Rows from block 6 of a small CTC audio transcriber, named by matrix and row number. Rows with one number belong to one neuron. Each number is 50 + 12 x the weight over its row's rms, rounded and kept within 0 to 99. All counts start at 0. After the name is the row's rms in percent of the matrix's.
Before each neuron's rows are labels from the 100 clips, of 14976, where the neuron reaches its largest size: "peak on" is the class under the peak. Only what is clearly more common there than usual is listed. The data: single English nouns, adjectives and verbs, spoken by a formant synthesiser in many voices. In brackets: how many of the 100, against the usual share in percent.
# gate: second MLP gate (model.blocks.6.mlp.gate.weight, 320x160), inputs 0-159
# fc1: second MLP up (model.blocks.6.mlp.fc1.weight, 320x160), inputs 0-159
# fc2: second MLP down (model.blocks.6.mlp.fc2.weight, 160x320, transposed), outputs 0-159

peak on: /t/ (95 vs 4.1)
gate.313 121:41 43 59 54 43 42 54 39 35 44 49 74 35 81 36 59 33 50 78 51 42 72 54 65 52 47 58 30 64 58 53 63 50 51 57 55 50 45 48 59 55 54 57 55 45 57 45 40 55 41 37 37 49 56 32 45 41 80 50 39 40 60 72 37 52 37 56 63 36 44 66 46 36 49 38 36 37 50 32 56 44 66 54 56 53 37 57 50 67 48 74 46 44 49 58 59 64 41 49 55 57 59 47 84 59 31 45 26 33 57 40 48 74 41 24 56 49 52 43 40 43 21 53 39 63 37 50 37 54 49 64 39 54 59 47 25 57 53 34 39 44 80 22 39 57 46 42 53 59 37 51 38 42 50 38 43 53 49 61 65
fc1.313 137:45 57 51 48 33 59 57 47 50 42 66 56 56 77 40 50 37 36 57 63 41 64 46 56 43 49 43 52 67 50 55 68 53 50 67 64 44 46 56 48 61 47 48 65 45 72 42 21 42 48 51 52 68 68 29 44 46 64 56 34 23 60 48 53 59 48 59 60 60 48 57 37 54 45 49 47 37 36 37 50 48 63 68 58 46 41 40 58 44 52 54 57 60 54 56 60 64 37 58 67 51 61 42 55 35 32 50 23 39 39 46 47 88 64 27 60 44 61 59 44 47 23 35 40 56 24 61 38 52 46 69 42 52 47 43 37 71 49 47 51 35 62 38 18 56 67 56 23 59 33 60 45 28 60 47 51 56 36 64 38
fc2.313 150:56 67 40 62 54 59 38 34 39 50 32 56 73 74 48 63 49 41 51 66 60 52 57 70 48 32 45 61 47 48 67 52 42 47 69 42 38 63 37 58 47 53 54 66 58 60 49 51 53 40 36 86 50 64 57 57 75 30 21 49 55 60 54 53 54 44 52 52 50 66 56 72 43 73 41 44 67 41 50 55 63 60 55 56 77 42 54 72 42 55 54 55 56 67 49 56 32 23 50 45 35 43 39 62 61 49 38 65 61 49 52 39 34 50 44 47 24 57 18 29 37 44 41 69 43 38 53 53 53 51 48 40 53 52 68 52 45 53 39 49 48 43 29 56 58 53 65 28 46 54 26 36 42 55 56 66 58 42 49 55

peak on: /v/ (41 vs 0.4); /b/ (38 vs 1)
gate.263 081:40 62 28 40 42 42 54 15 39 66 58 52 57 62 37 46 59 48 50 37 69 55 49 36 40 64 43 70 58 52 45 32 60 70 52 49 53 42 48 59 38 49 61 48 55 53 67 57 52 40 38 62 56 68 55 64 48 42 41 41 60 74 58 42 45 47 59 45 31 75 46 48 60 44 40 43 50 38 52 58 40 42 66 57 62 27 40 64 40 46 60 52 63 40 58 12 53 48 48 40 34 76 19 32 60 48 55 54 63 50 39 54 54 31 50 60 60 17 63 70 56 53 46 52 49 66 61 32 43 61 49 55 72 39 47 74 46 53 41 46 64 42 54 62 41 54 45 28 54 44 56 46 27 38 51 57 67 45 37 49
fc1.263 082:53 64 27 39 60 57 50 45 62 50 39 47 55 48 53 63 51 53 49 42 61 57 50 42 60 49 41 48 58 47 47 52 58 48 30 29 50 54 42 36 47 49 43 49 51 38 38 40 27 80 34 99 65 42 56 50 75 65 46 59 57 70 63 50 56 44 49 43 42 48 25 51 42 51 53 62 45 39 38 49 51 32 49 59 60 56 45 46 68 52 50 45 69 47 62 58 37 61 55 64 36 55 27 66 61 42 69 48 63 45 45 40 52 35 16 54 54 30 56 51 50 49 55 45 48 50 53 46 35 41 61 69 40 59 55 26 74 48 38 65 70 59 56 65 54 36 27 53 58 43 45 32 57 27 40 39 41 62 36 46
fc2.263 074:34 73 51 66 60 36 50 74 38 55 52 47 61 73 46 53 46 18 56 64 42 50 70 66 70 58 72 57 48 36 31 46 64 52 56 49 33 66 55 32 27 53 48 39 67 50 63 52 46 64 30 58 67 30 64 36 58 47 43 53 48 37 45 54 55 48 40 58 62 39 53 64 39 56 40 38 49 69 42 54 30 40 51 36 47 34 53 43 44 56 24 62 29 44 51 53 45 59 49 75 36 54 37 52 33 26 45 52 57 46 57 62 43 37 69 56 62 50 56 62 40 61 42 57 34 74 57 63 32 39 46 55 35 69 61 54 65 52 72 50 49 55 46 59 55 39 45 69 51 50 32 59 52 43 35 57 40 34 58 47

peak on: /u/ (30 vs 1.7)
gate.202 105:54 46 44 49 46 53 40 52 54 68 37 53 49 52 37 43 67 42 51 31 45 40 45 42 58 45 38 63 49 52 56 35 52 22 71 67 47 50 33 36 56 44 63 59 31 58 22 58 36 51 51 57 38 38 55 65 56 36 39 52 54 59 59 55 60 58 55 59 61 55 36 52 48 37 42 53 40 61 43 44 57 65 77 46 72 28 33 65 52 75 66 42 58 34 52 55 62 46 39 43 61 53 25 48 55 47 81 61 48 56 41 68 30 39 58 55 47 57 50 44 06 38 57 47 35 48 63 31 32 56 51 51 34 39 50 43 45 43 44 71 35 41 42 52 30 59 47 40 53 64 47 39 26 41 41 64 55 57 50 22
fc1.202 096:20 54 58 44 50 51 75 53 51 28 42 41 47 53 55 45 43 56 51 77 45 55 57 44 43 61 40 35 40 46 47 53 68 58 52 36 42 44 62 55 53 43 43 34 44 35 74 55 40 36 74 62 59 54 32 59 49 52 68 34 55 36 53 47 68 48 61 55 52 47 64 42 55 57 58 56 65 33 64 67 53 40 40 42 41 76 66 59 35 45 31 40 58 49 46 25 45 64 58 52 59 63 63 55 51 43 37 41 31 47 53 49 55 51 57 54 57 46 47 38 73 58 34 47 49 53 45 53 59 44 28 52 62 71 21 46 51 63 42 51 46 71 61 37 58 54 53 24 56 33 82 76 71 65 41 38 55 57 67 33
fc2.202 090:30 56 62 43 46 62 52 55 44 30 31 60 39 36 54 32 50 72 52 82 47 34 63 51 39 54 71 47 62 37 55 43 37 46 43 43 35 51 32 62 42 46 72 56 57 75 31 42 45 53 54 59 51 38 52 44 46 55 72 61 64 71 55 57 49 62 30 37 50 57 57 56 51 53 51 58 73 43 52 40 68 74 36 51 62 50 41 49 58 40 46 29 29 65 37 68 42 57 40 45 53 60 38 43 58 66 75 62 51 46 54 66 52 73 31 45 55 41 50 40 33 52 44 69 61 62 69 42 50 61 49 27 42 41 45 66 43 69 59 47 54 53 44 60 36 49 46 65 80 38 51 57 55 42 48 62 58 68 56 30

peak on: /t/ (84 vs 4.1)
gate.183 102:40 51 39 35 53 71 35 60 74 49 69 60 39 58 70 31 46 56 49 55 42 51 74 50 38 38 52 60 48 54 27 49 63 62 74 44 41 50 48 48 49 51 53 74 61 73 34 56 47 55 47 49 78 63 44 44 48 57 69 65 48 42 71 46 50 35 63 54 44 46 52 62 49 36 49 48 36 54 73 28 55 37 42 57 69 49 38 51 57 62 75 53 69 56 54 59 45 43 31 46 36 56 55 49 27 46 57 60 51 52 71 31 58 50 26 48 56 62 58 43 34 53 75 61 40 24 56 41 45 56 63 29 45 56 38 52 47 47 47 37 45 47 31 38 40 48 54 50 43 71 55 44 64 39 37 69 49 76 63 52
fc1.183 109:38 54 44 11 38 50 55 45 63 68 52 45 55 30 45 36 48 53 43 82 30 63 47 65 63 48 62 80 57 71 45 74 67 62 64 35 47 66 46 61 50 40 48 49 35 62 45 49 40 53 43 30 62 59 33 39 49 67 54 68 39 56 34 29 58 47 53 53 75 47 51 42 67 39 52 70 37 37 50 36 70 39 20 57 45 35 34 51 63 56 55 56 61 47 43 52 35 43 49 46 41 67 56 41 38 51 50 70 51 52 51 54 58 44 52 58 31 59 62 49 40 39 65 53 55 44 59 56 54 44 58 32 52 37 34 47 55 64 37 41 67 59 53 53 43 57 62 64 46 44 47 48 19 74 47 54 59 42 45 43
fc2.183 099:65 74 35 38 31 31 32 55 45 41 57 60 41 49 52 53 45 42 26 62 45 45 67 61 45 50 30 25 52 74 58 49 26 38 50 57 45 52 39 51 43 41 68 57 51 62 41 34 33 60 51 41 67 66 62 52 44 44 51 32 45 49 50 43 51 62 32 51 40 39 44 55 77 67 35 48 32 65 43 48 65 70 35 54 62 38 38 60 33 51 46 52 47 59 36 73 49 29 58 50 38 35 29 65 60 42 54 49 46 49 52 52 49 42 46 24 65 57 50 46 50 32 50 61 47 55 42 43 66 66 69 43 40 37 31 51 56 76 47 46 27 45 21 37 45 48 38 50 61 46 41 61 28 42 40 42 56 33 54 49

peak on: /u/ (83 vs 1.7)
gate.7 108:56 54 62 51 39 39 48 43 42 39 55 48 31 35 59 61 45 50 52 62 49 47 35 63 30 46 54 63 32 50 76 66 38 44 49 71 47 28 52 52 58 30 53 67 52 65 45 57 41 47 43 60 46 59 51 33 62 57 42 42 42 55 42 42 43 29 60 56 45 38 54 56 50 46 64 32 62 43 47 64 41 49 56 63 59 26 60 67 68 28 43 54 53 53 65 57 31 76 61 11 25 54 43 43 66 56 44 39 50 63 61 62 40 73 58 43 39 43 39 45 50 47 33 34 33 60 63 56 60 36 42 44 35 33 36 33 52 54 56 37 59 26 59 37 46 34 67 24 62 52 55 57 49 42 24 49 62 58 46 41
fc1.7 105:38 58 34 51 67 36 44 53 53 52 41 36 47 61 57 40 72 42 41 71 37 48 77 35 32 49 48 40 69 71 38 57 40 45 52 67 62 60 41 72 47 50 41 50 63 55 52 57 51 24 43 53 37 52 37 47 39 59 43 35 59 56 41 34 57 47 50 57 52 54 43 47 56 59 54 55 59 41 56 60 26 56 44 53 46 57 57 41 52 70 57 57 63 43 53 38 44 30 48 56 35 44 50 68 37 45 62 50 15 26 34 34 12 47 33 61 41 57 56 56 44 63 34 61 53 38 45 57 48 50 61 53 48 47 46 35 46 37 20 47 66 84 28 32 55 64 55 57 26 60 67 46 39 50 51 54 44 51 61 47
fc2.7 102:57 26 73 67 54 60 46 62 42 46 31 48 43 52 28 40 52 16 54 49 58 57 33 56 47 36 48 38 46 67 55 62 60 74 54 32 32 27 47 68 45 51 39 56 58 54 51 60 50 43 53 45 56 54 39 60 56 23 57 61 63 47 71 53 67 50 64 52 55 45 45 38 34 44 49 50 44 71 62 62 57 42 45 35 49 62 72 52 49 54 64 66 36 60 64 56 48 41 49 71 62 47 39 55 32 51 58 77 35 41 61 37 56 63 33 64 59 58 54 57 52 28 59 51 69 39 79 36 41 49 43 50 41 50 59 44 37 33 62 64 45 58 32 54 39 65 60 49 47 47 33 56 27 57 37 26 60 37 44 53

peak on: /t/ (28 vs 4.1)
gate.114 078:43 30 54 34 54 49 67 44 61 48 43 57 40 67 47 48 61 36 27 40 40 52 55 53 44 51 58 70 33 57 49 62 41 63 64 40 73 55 42 44 37 51 51 50 47 46 64 51 58 21 57 71 44 48 40 52 49 48 57 45 58 63 50 55 45 57 67 56 42 52 52 49 38 72 55 38 58 49 41 65 52 35 43 64 49 48 41 45 36 68 54 50 56 54 60 65 45 67 38 57 53 78 41 60 57 51 50 43 40 73 50 41 48 63 53 47 25 50 23 42 43 15 56 37 52 63 34 49 24 52 52 44 75 37 62 56 39 37 44 57 29 52 25 49 18 52 40 60 22 63 31 43 67 52 63 57 33 34 59 51
fc1.114 072:39 58 50 47 51 61 56 41 37 51 63 36 44 45 50 47 30 50 33 73 41 54 33 58 43 42 49 36 55 63 59 60 43 58 51 37 57 71 42 42 51 47 40 45 29 34 44 54 53 55 54 28 29 27 40 39 63 51 49 52 06 56 43 28 37 73 61 38 49 40 76 76 72 49 17 32 53 43 42 58 72 40 43 46 47 51 46 46 48 35 42 55 65 43 49 40 56 45 60 54 47 45 46 49 41 57 61 67 70 48 60 49 37 39 62 74 40 79 66 46 39 49 54 51 55 47 33 55 43 55 73 68 37 63 37 42 43 57 44 41 45 54 38 34 51 50 45 38 42 42 65 53 45 39 45 47 48 35 63 33
fc2.114 063:57 35 49 31 67 40 47 29 58 46 47 40 53 45 52 48 26 59 40 50 39 53 51 42 58 55 61 59 51 61 51 37 42 53 65 55 69 55 71 29 45 66 67 55 21 73 32 30 51 29 58 46 45 51 49 23 47 34 51 59 39 79 36 57 45 65 47 48 44 58 48 42 48 39 34 41 32 50 43 44 70 49 46 44 49 32 51 65 55 53 41 50 59 55 43 38 62 31 64 34 47 32 48 49 61 50 49 32 73 50 39 51 79 51 48 52 36 71 46 62 36 70 52 34 62 22 50 39 46 38 47 59 45 60 47 55 53 58 66 53 22 62 55 43 64 50 54 22 57 57 56 25 52 53 53 56 49 56 56 28